Weights of a small class-conditioned image flow-matching model.
Training: muon at rate 0.0015, batches of 384.
Rows from block 2, named by matrix and row number. Rows with one number belong to one attention dimension. Each number is 50 + 10 x the weight over its row's rms, rounded and kept within 0 to 99. All counts start at 0. After the name is the row's rms in percent of the matrix's.
# q: attention query (model.blocks.2.attn.q.weight, 192x192), inputs 128-191
# k: attention key (model.blocks.2.attn.k.weight, 192x192), inputs 128-191
q.53 092:56 40 54 60 47 46 63 48 65 53 50 54 51 48 42 35 42 46 51 51 36 44 48 49 54 56 50 48 52 47 61 55 69 62 38 47 50 60 54 37 32 53 45 59 38 60 52 33 43 54 53 84 52 50 41 52 65 49 49 40 36 52 32 41
k.53 108:50 45 45 50 64 41 36 45 31 56 60 48 44 40 50 55 58 46 40 44 63 54 38 44 62 40 54 55 49 64 51 46 85 71 47 21 59 48 44 39 56 55 59 57 58 50 49 35 65 65 51 65 60 40 54 34 47 39 44 51 53 64 23 42
q.54 089:55 45 44 51 48 55 52 50 34 59 54 26 43 53 51 40 62 59 63 56 54 58 40 61 56 55 50 50 49 63 55 67 65 72 46 39 36 57 46 42 61 65 49 60 42 41 62 58 51 49 67 34 46 35 49 46 64 47 61 48 33 56 25 43
k.54 089:53 57 36 44 50 40 62 51 57 53 58 45 47 68 36 46 58 48 52 54 29 44 59 34 40 40 57 58 52 38 44 37 40 57 48 40 67 50 58 42 37 39 58 81 43 68 31 42 53 38 25 51 45 64 35 44 64 30 40 55 70 55 45 57
q.55 095:51 38 43 44 49 30 53 62 49 43 55 40 34 62 58 40 61 59 53 50 55 56 59 43 46 45 54 61 49 42 40 45 63 60 42 45 65 65 51 44 58 54 48 60 32 42 42 48 45 60 54 36 35 23 48 39 51 44 74 42 39 56 43 36
k.55 111:47 60 41 49 30 56 69 52 51 54 53 51 49 64 52 47 67 47 43 32 44 56 50 68 43 44 40 48 42 64 63 61 38 42 61 59 55 53 51 65 25 63 43 50 61 49 62 46 60 22 41 52 56 56 40 40 65 55 43 42 42 49 33 70
q.56 104:53 57 48 41 48 60 65 68 62 59 43 47 63 71 54 33 50 65 53 39 49 27 55 51 46 31 55 42 62 39 54 65 51 48 44 50 61 44 44 53 66 41 60 33 52 52 68 54 49 52 48 38 48 66 40 38 47 50 49 55 48 39 69 36
k.56 100:50 41 43 67 66 27 66 50 46 42 60 67 50 40 40 62 44 35 46 61 61 66 46 47 57 56 63 40 42 38 47 49 67 59 48 43 52 52 49 63 53 39 49 48 38 38 54 63 60 61 46 53 36 57 50 45 44 47 52 44 63 67 39 46
q.57 090:45 66 45 71 58 42 48 30 56 52 41 51 60 61 40 52 54 55 51 54 47 50 54 51 52 38 43 46 52 49 66 56 40 41 47 54 45 46 51 50 41 45 68 36 52 57 37 46 37 39 48 54 47 54 58 53 55 59 55 58 46 46 57 63
k.57 084:36 57 53 65 47 62 53 63 59 58 49 71 50 58 56 43 41 57 51 38 35 55 45 55 38 43 49 29 61 48 37 42 42 42 54 50 58 38 61 47 45 59 48 35 62 44 67 45 48 39 51 44 27 49 50 51 45 42 61 41 46 37 68 50
q.58 110:48 47 40 65 39 47 44 50 59 46 52 47 44 40 44 63 47 46 61 52 55 55 61 51 44 41 46 47 52 44 38 45 39 45 63 62 58 40 55 36 40 67 76 21 35 56 40 59 48 43 45 69 38 46 60 55 50 55 54 69 40 63 54 42
k.58 099:25 60 64 43 48 49 62 39 55 46 42 52 46 42 50 56 38 54 55 36 32 32 64 52 58 44 37 39 31 35 54 48 49 26 39 57 38 57 56 38 63 38 26 42 45 48 40 50 47 39 58 29 49 51 63 44 47 49 65 59 38 38 55 59
q.59 106:58 56 40 41 62 51 50 64 58 24 60 55 37 64 49 37 61 50 58 47 38 33 55 53 38 55 62 61 71 36 38 49 45 48 36 57 51 55 63 55 58 41 53 41 62 67 49 50 48 39 16 47 45 51 45 33 31 57 62 58 51 33 35 48
k.59 085:45 51 41 46 48 52 23 41 37 54 49 65 45 51 51 56 42 47 51 46 51 52 55 66 40 50 35 50 34 56 56 53 71 56 56 56 67 44 29 49 44 42 57 57 61 21 55 50 52 46 55 45 51 43 59 63 52 40 51 49 47 60 49 63
q.60 093:59 51 44 50 33 36 55 54 61 34 54 54 55 48 51 40 43 49 57 61 55 36 42 57 29 42 40 54 50 67 48 56 38 42 62 58 48 52 49 54 49 39 40 50 40 57 43 50 43 46 61 46 46 40 39 46 37 47 46 53 45 32 63 35
k.60 114:61 56 30 36 40 62 43 40 55 48 59 41 61 58 57 40 58 36 56 31 41 46 41 35 41 50 49 52 54 47 48 40 36 44 35 59 66 68 47 45 51 55 43 34 48 47 52 47 52 54 35 43 74 48 57 39 55 65 63 50 48 63 45 58
q.61 108:41 46 47 60 42 51 30 48 24 58 59 54 36 54 47 53 58 49 45 47 63 60 44 57 52 49 58 59 43 56 35 51 69 51 59 36 41 38 47 38 47 47 53 80 45 38 55 61 57 57 53 61 30 40 32 45 56 31 51 60 48 59 29 51
k.61 137:56 54 41 44 50 48 54 40 50 52 53 39 42 32 58 57 56 55 41 51 45 64 39 48 71 30 56 46 56 56 61 44 77 79 40 34 52 53 53 60 40 57 43 69 50 45 40 54 50 45 56 47 49 56 40 45 64 46 47 53 59 49 19 58
q.62 105:52 56 57 54 41 44 69 55 78 42 41 53 59 61 62 53 48 45 73 32 41 45 57 33 32 36 58 57 42 57 51 39 38 32 41 68 42 38 58 45 38 48 53 21 59 35 50 43 61 64 46 46 56 60 57 58 50 38 54 51 42 52 57 56
k.62 098:63 46 41 53 46 37 49 50 38 44 62 39 54 50 62 43 47 52 34 61 55 47 42 40 60 57 23 57 45 59 31 57 44 43 51 54 67 54 46 58 66 49 49 34 41 47 42 62 46 66 39 37 50 28 40 54 41 57 51 41 63 42 52 51
q.63 096:63 65 54 39 58 56 52 60 57 41 50 44 60 49 33 47 61 43 49 50 63 35 61 54 41 45 51 58 61 46 42 46 34 49 40 58 30 28 57 49 52 30 56 22 51 53 69 38 48 45 52 47 48 48 57 48 42 49 52 50 53 45 69 35
k.63 090:53 49 58 65 62 52 53 44 64 55 52 63 59 43 59 46 42 49 46 41 50 51 64 21 54 35 32 48 50 36 54 58 64 36 59 32 43 51 40 55 50 49 56 36 35 51 47 23 35 55 50 36 55 49 41 37 57 44 45 54 33 43 53 68